Rows from block 8 of a small sound classifier, named by matrix and row number. Rows with one number belong to one channel. Each number is 50 + 15 x the weight over its row's rms, rounded and kept within 0 to 99. All counts start at 0.
After each channel's rows are labels from the 100 clips, of 14848, where the channel reaches its highest value: "loudest" is the band of the loudest frequency at the time of the peak. Only what is clearly more common there than usual is listed. The data: struck, bounced, scraped and rolled objects made by modal synthesis.
# convs0: first width-5 conv, stride 2 (model.blocks.8.convs.0.weight, 208x144x5, each kernel summed), inputs 72-143
# convs1: second width-5 conv (model.blocks.8.convs.1.weight, 208x208x5, transposed, each kernel summed), outputs 70-139

convs0.81:73 52 64 69 50 49 36 35 32 65 55 64 46 39 58 59 37 58 41 48 57 44 38 90 40 36 54 37 39 55 37 67 64 52 41 60 45 34 59 68 75 53 36 80 33 45 46 78 68 57 49 60 42 52 30 71 40 42 59 27 47 63 47 59 64 61 61 35 43 51 26 65
convs1.81:48 59 63 77 42 46 44 43 39 73 55 53 66 55 31 36 33 63 51 66 35 51 52 41 31 44 37 64 46 40 49 66 55 47 60 33 62 59 48 62 74 57 49 38 34 58 38 57 58 61 48 48 83 41 48 54 51 41 41 44 72 35 42 58 44 40 30 71 62 57
loudest: 500 to 1000 Hz

convs0.160:46 87 46 50 35 60 47 53 43 50 62 61 47 42 40 85 24 20 67 65 49 69 68 40 06 64 79 49 51 65 57 22 13 64 45 77 67 64 42 45 45 52 36 52 54 41 58 62 57 24 40 41 66 50 64 61 39 67 56 46 32 60 26 53 41 76 48 59 43 48 31 45
convs1.160:46 49 25 36 42 63 57 55 60 54 57 17 23 42 31 50 45 60 37 73 53 77 47 44 55 43 63 57 26 76 72 35 30 44 68 51 42 55 40 52 30 53 51 43 38 55 31 62 41 41 54 47 41 65 29 20 48 55 56 43 55 44 14 50 53 37 47 54 27 58
loudest: 250 to 500 Hz

convs0.131:33 25 49 37 33 55 31 45 97 39 32 31 67 32 41 12 50 54 48 55 52 42 50 27 57 54 34 55 58 70 42 47 60 39 32 20 27 41 43 66 71 26 65 57 55 41 36 54 44 58 61 40 61 46 32 50 66 52 35 70 49 50 56 59 60 51 36 49 70 50 69 43
convs1.131:32 54 46 34 44 39 53 50 53 43 37 53 59 35 68 51 49 65 50 46 62 63 48 43 82 84 58 46 48 30 57 65 46 55 84 52 44 50 81 48 66 42 34 33 80 49 81 60 44 36 83 39 64 35 41 47 49 22 77 28 45 36 50 51 54 50 44 50 52 17
loudest: 4000 to 8000 Hz

convs0.20:63 51 73 36 55 66 63 81 36 57 45 51 64 60 60 27 56 53 28 62 84 42 52 47 21 42 56 22 24 75 47 67 37 63 56 65 40 46 38 57 67 52 11 42 62 46 37 44 61 51 51 60 42 58 30 37 46 55 74 53 37 62 61 46 47 60 49 26 55 46 62 55
convs1.20:51 63 40 42 50 29 51 41 80 68 46 63 43 99 45 50 45 45 55 43 60 35 42 71 44 34 51 46 61 55 64 50 33 50 56 28 48 47 50 53 52 57 51 57 41 42 53 47 40 30 55 67 55 47 60 46 68 59 40 36 85 63 12 64 20 32 60 37 64 32
loudest: 500 to 1000 Hz

convs0.182:63 78 61 50 43 42 33 57 54 41 37 51 46 49 19 72 56 44 44 56 63 52 62 62 65 51 42 32 56 55 28 39 60 52 87 57 37 19 77 67 61 59 15 73 46 44 70 48 64 87 46 40 62 76 58 24 42 59 50 63 44 50 25 72 54 41 51 30 21 65 54 46
convs1.182:31 33 39 59 57 51 48 46 75 53 69 34 43 51 59 59 51 67 40 48 50 47 54 58 58 44 24 44 33 70 28 62 34 49 82 49 47 58 34 39 41 31 51 33 38 52 29 63 51 54 59 44 57 45 46 44 60 72 47 37 19 57 53 43 56 46 31 35 43 58
loudest: 500 to 1000 Hz

convs0.64:40 60 57 66 81 26 46 56 30 40 31 46 20 63 53 55 51 72 60 23 44 29 59 35 38 42 46 26 42 40 58 18 40 59 33 61 42 63 51 63 46 49 57 77 61 43 48 31 44 43 47 26 74 45 31 45 36 51 39 58 29 27 58 71 58 47 54 30 73 28 57 20
convs1.64:49 49 34 69 35 54 28 34 44 38 39 67 44 82 63 43 60 41 32 79 62 48 63 62 35 40 24 31 46 56 44 31 52 23 56 26 57 41 72 46 55 58 58 39 30 53 39 39 31 70 45 56 54 08 46 66 37 57 54 27 29 50 38 41 83 43 25 23 76 70
loudest: 4000 to 8000 Hz

convs0.138:49 23 27 47 60 40 48 62 71 58 32 31 57 54 63 37 40 51 54 28 61 41 74 36 51 46 36 23 26 30 79 36 62 48 40 73 39 39 48 51 49 53 92 43 48 54 47 12 61 45 72 55 44 56 34 31 42 36 58 58 23 51 40 50 58 75 52 39 44 45 56 53
convs1.138:39 42 44 32 53 33 51 39 63 57 48 38 41 67 69 47 57 56 44 59 69 52 47 76 13 48 49 64 54 50 49 23 27 11 62 15 27 49 60 27 52 53 55 46 45 44 82 26 53 49 37 38 54 35 55 41 46 50 53 18 57 55 16 34 22 34 59 47 80 62
loudest: 500 to 1000 Hz

convs0.69:52 70 71 18 43 25 44 71 47 29 81 52 58 22 63 58 43 52 28 36 46 72 61 62 45 42 56 42 52 60 53 45 38 75 36 58 76 75 34 41 32 33 63 74 58 25 57 52 38 63 39 46 55 60 52 57 53 59 59 44 58 54 71 56 61 57 47 19 27 11 30 41
convs1.69:30 70 63 32 60 44 74 48 40 28 60 45 43 52 62 33 76 26 49 43 16 59 35 41 31 49 51 74 69 25 80 45 40 47 46 76 42 38 56 52 22 48 55 35 34 30 55 57 41 72 51 60 30 42 37 47 29 64 30 35 59 36 58 39 68 56 60 52 40 46
loudest: 250 to 500 Hz